Rows from block 3, named by matrix and row number. Rows with one number belong to one neuron. Each number is 128 + 24 x the weight over the matrix's rms, rounded and kept within 0 to 255. All counts start at 0.
# fc1: MLP up (model.blocks.3.mlp.fc1.weight, 768x256), inputs 86-171
# fc2: MLP down (model.blocks.3.mlp.fc2.weight, 256x768, transposed), outputs 86-171
fc1.196 [123 115  99 139 166 167 118 148 119 122 114 175 138 161  98  84 101 135  50  84 180 167  91 148 186 154 145 182 124 144 139 135 123  52 114 177 142 117  38 139 128 116 116 108  89 137 117 205 137  94 136 129 117  78 128 113 190 123 142  39 135 116 108 135  88 125 138 101 135  84 148 127 152 115 146 109 135 106 189 109 137 133 131 136 125 193]
fc1.197 [136 126 139 126 124 130 144 131 117 139 131 125 120 134 111 136 131 124 164 127 139 109 126 114 127 125 127 132 143 117 130 133 132 141 135 123 124 129 126 118 125 127 124 127 105 131 129 113 131 134 128 128 133 136 124 129 139 133 131 118 126 131 138 149 130 120 134 124 116 129 136 130 146 144 143 137 142 135 121 126 136 149 121 130 138 125]
fc1.198 [140 128 130 116  98 130 130 134 129 131 143 124 112 192 101 178 144 106 148 143  90 129 138 119 102 121 175 105 139 188  98 150 153 158 191  97 129  99 133 161 104 146 117 120  84 143  95 135 107 107 148 119 103 147 138 134 148 139  88 135 112  90 136 146  94 136 116 111 131  73 161 126 122 126 125  97 176 127 122 165  93 110  87 133 132 129]
fc1.199 [150 153 158 104 128 110 144 112 113 167 162  89  84 163  90 171 146  89 110 109 112 129 136 128 125 146 177 141 166 126 119 153 121 135 145 111 165  75 112 135 102 170 128 114 144 157  86 113 142 152  82 132 133 150 102 116 107 148  83 135 151 106  75 157 109 132 139 134 159  74 118 117 112 109 121 143 154 116 127 102 112 107 151 167 115  97]
fc1.200 [143 114 171 139 124 176 160 111 139 138 125 111 108 124 120 105 111 115 139 107 147 150  91  73 143 174 104 149 127 141 136 113 148  87 108 130 135 153  52 132 128  93  77 156  81 139 137 139 135 120 135 120 149 133 123 121 226 135 152  63 113 109 180 150 104  69  84 103 120 110 164 109  91 150 139  91 147 131 165  90 193 129 116 195 182 131]
fc1.201 [ 95 128  89 151 113 141 153 137 131 135 195 107 131 144 102 125 137 160 107  87 119 120 114 120 185 151 121 141 172 112 144 151 160 127 143 137 129 118 127 118 132 164 132 125 141 120 121 132 151 129 141 139 104 102  87 109 183 153  79 113 114 117  99 119 119 162 150  92 125 114 112  84 177 139 149 130 140  81 161 126 100 130 102 117 144 168]
fc1.202 [113  94 165 117  77 125 119 133 122  86 118 137 116 110 122 124 165 143 157 114 112 121 140 119 117 151 141 107 122 103 117 116 116 143 128 133 141 121 112 153 151 120 122 118 148 110 131 101 127 172 126 119 133 109 108 122 111 156 137 132 143 125 155 144 139 140 169 115  78 141  94 140 120 121 157 130 160  76 170 112 125 124 143 135 149 123]
fc1.203 [ 84 143  84 129 127 114  78 140 153 139 168 164 131 136  97 131 141 136 128 136 123 105 121 167 130 130 174 152 163  98 148 154 141 144 144 162 148  85 158 157 124 121 104 103 140 121 122 145 117 116 124  73 101  94 117  78 202 140 134 126 104 120 119 136 115 182 147 144 111 122 141  82 112 129 137 136 161  84 165 107 147  81 124 103 140 133]
fc1.204 [135 130 124 126 128 122 131 123 117 147 136 135 138 130 130 137 134 131 145 123 125 134 123 119 106 126 120 125 119 133 146 141 134 144 115 106 104 121 120 117 138 125 129 125 126 131 121 133 134 128 132 153 132 118 123 142 114 120 134 119 137 125 130 125 131 138 133 115 117 108 118 122 123 124 115 113 121 133 131 131 131 130 114 140 115 139]
fc2.196 [153 136 195 140 183 120 123 162 120 122 108  98 177  98 154 130 119 159 124 136 130 101 101  80 148  97 103  91 115 132 120 102 154  89  83 113  84 165 134 115 144  97 131 131 113 124 120  98 162 149 133 115 157 122 175 164 165  88 141 114 142 191 108 135 181 126  99 119 114 141 123 122 104 161 105 169  44 149  69 105 110 136 166 121 141 101]
fc2.197 [126 136 130 122 105 128 115 138 131 131 129 130 136 126 148 134 133 131 129 138 133 126 131 121 126 113 135 122 123 125 121 124 130 136 129 123 139 125 119 143 128 128 141 126 131 126 139 129 141 131 126 124 130 130 126 118 131 123 125 123 119 106 129 134 120 126 113 127 114 121 124 140 135 117 124 134 131 130 133 132 139 124 125 108 127 130]
fc2.198 [110 111 187  88 162 163 156 168 124  89  82 136 133 126  77 119 132 127  95 177 160 182 116 125 160 121 153 175 109 101 161 153 118 191 154 130 144  99  71  65 139 116 141  49 125 151 158 189 125 140 141 148 126 117  89 106 137 157 116  91 192 129  95 100  83  96 141 146 145 142 110  98 217  86 116 123 125 161 216  99  92 149  91  65  95 144]
fc2.199 [ 97 117 150 136 115 103  85 169 148 148 136  90 106  91 129 115 121 191 145 172 186 156 107 143 130 100 151 136 101 138 166 146  98 172 139 133 121  67 142 107 121 108 155 122 164  84 125 140 159 127 124 134 110  94 140 155  79 169 138 117 197  95 102 128 120 117 124 185 107 160 120 112  91 125 111 156 142 141 108 137 155 109 127 136 114 111]
fc2.200 [110 154 172 128 112  85 141 134 145 123 103 108 127 129 146 136 114 123  71 134 130 117 122 128 167 103 113 125  97  96  64  90 121 132 116  75 126 180 106 160 123 137 153 108 131 129 143 126 154 184 121  91 121 132 127 152 174  92 128 133  85 170 105 112 166 126 149 107 104 116 146 129 118 111 167 147  31 155 135 113 143 130 158 118 192 143]
fc2.201 [117 131 142 141  98 110 105 124 125 137 118 137 122 134 153 150  99 135 163 129 125 100 121 132  82 138 139 139 135 138 117 115 119 155 118 148 117 128 176 132 110 137 122 156 147 128 139  77 107 129 120 118 135 119 119  97 111 125 125 114 108 112 141  95 127 130 131 159 120 124 129 139 101 132 120 131 252 108 130 133 139 112 140 132 142 141]
fc2.202 [129 126 122 109 124 114 159 142 140 127 106 128 122 142 123  97 113 136 103 168 126 156 127 124 129 120 116 144 109 141 136 126 116 122 161 114 147 145 146 141 128 127 123 132 107 131 118 133 127 125 129 167 140 139 119 149 121 146 131 134 112 129 126 124 126  87 106 113 134 102 124 148 161 119 140 123 157 165 127 133 113 125 118 122 125 150]
fc2.203 [135 135 126 141 149 138 128  96 112  86  98 151  91  85 166 149  89 136 124 145 142 114 118  93 115 127  87 145 129 142 172 105  87 168  90 132 101 170 138  84 123  73 127 143 119  97 165 127 119  89 133 121 124 116 120 132  58 127 110 110 179 108 167  91 136 120 115 143  99 143 119 156 127  81 141  90 210 126 126 163 157 127 124 137  77 113]
fc2.204 [118 131 115 144 106 134 121 124 132 132 132 128 142 134 136 133 122 125 134 137 122 120 128 134 137 127 126 122 129 137 124 141 127 127 134 138 123 128 133 129 126 124 126 129 129 129 127 138 121 118 119 139 122 128 127 123 129 116 133 127 126 114 112 115 124 127 144 122 127 121 120 133 130 121 115 134 130 122 145 138 123 133 125 130 126 132]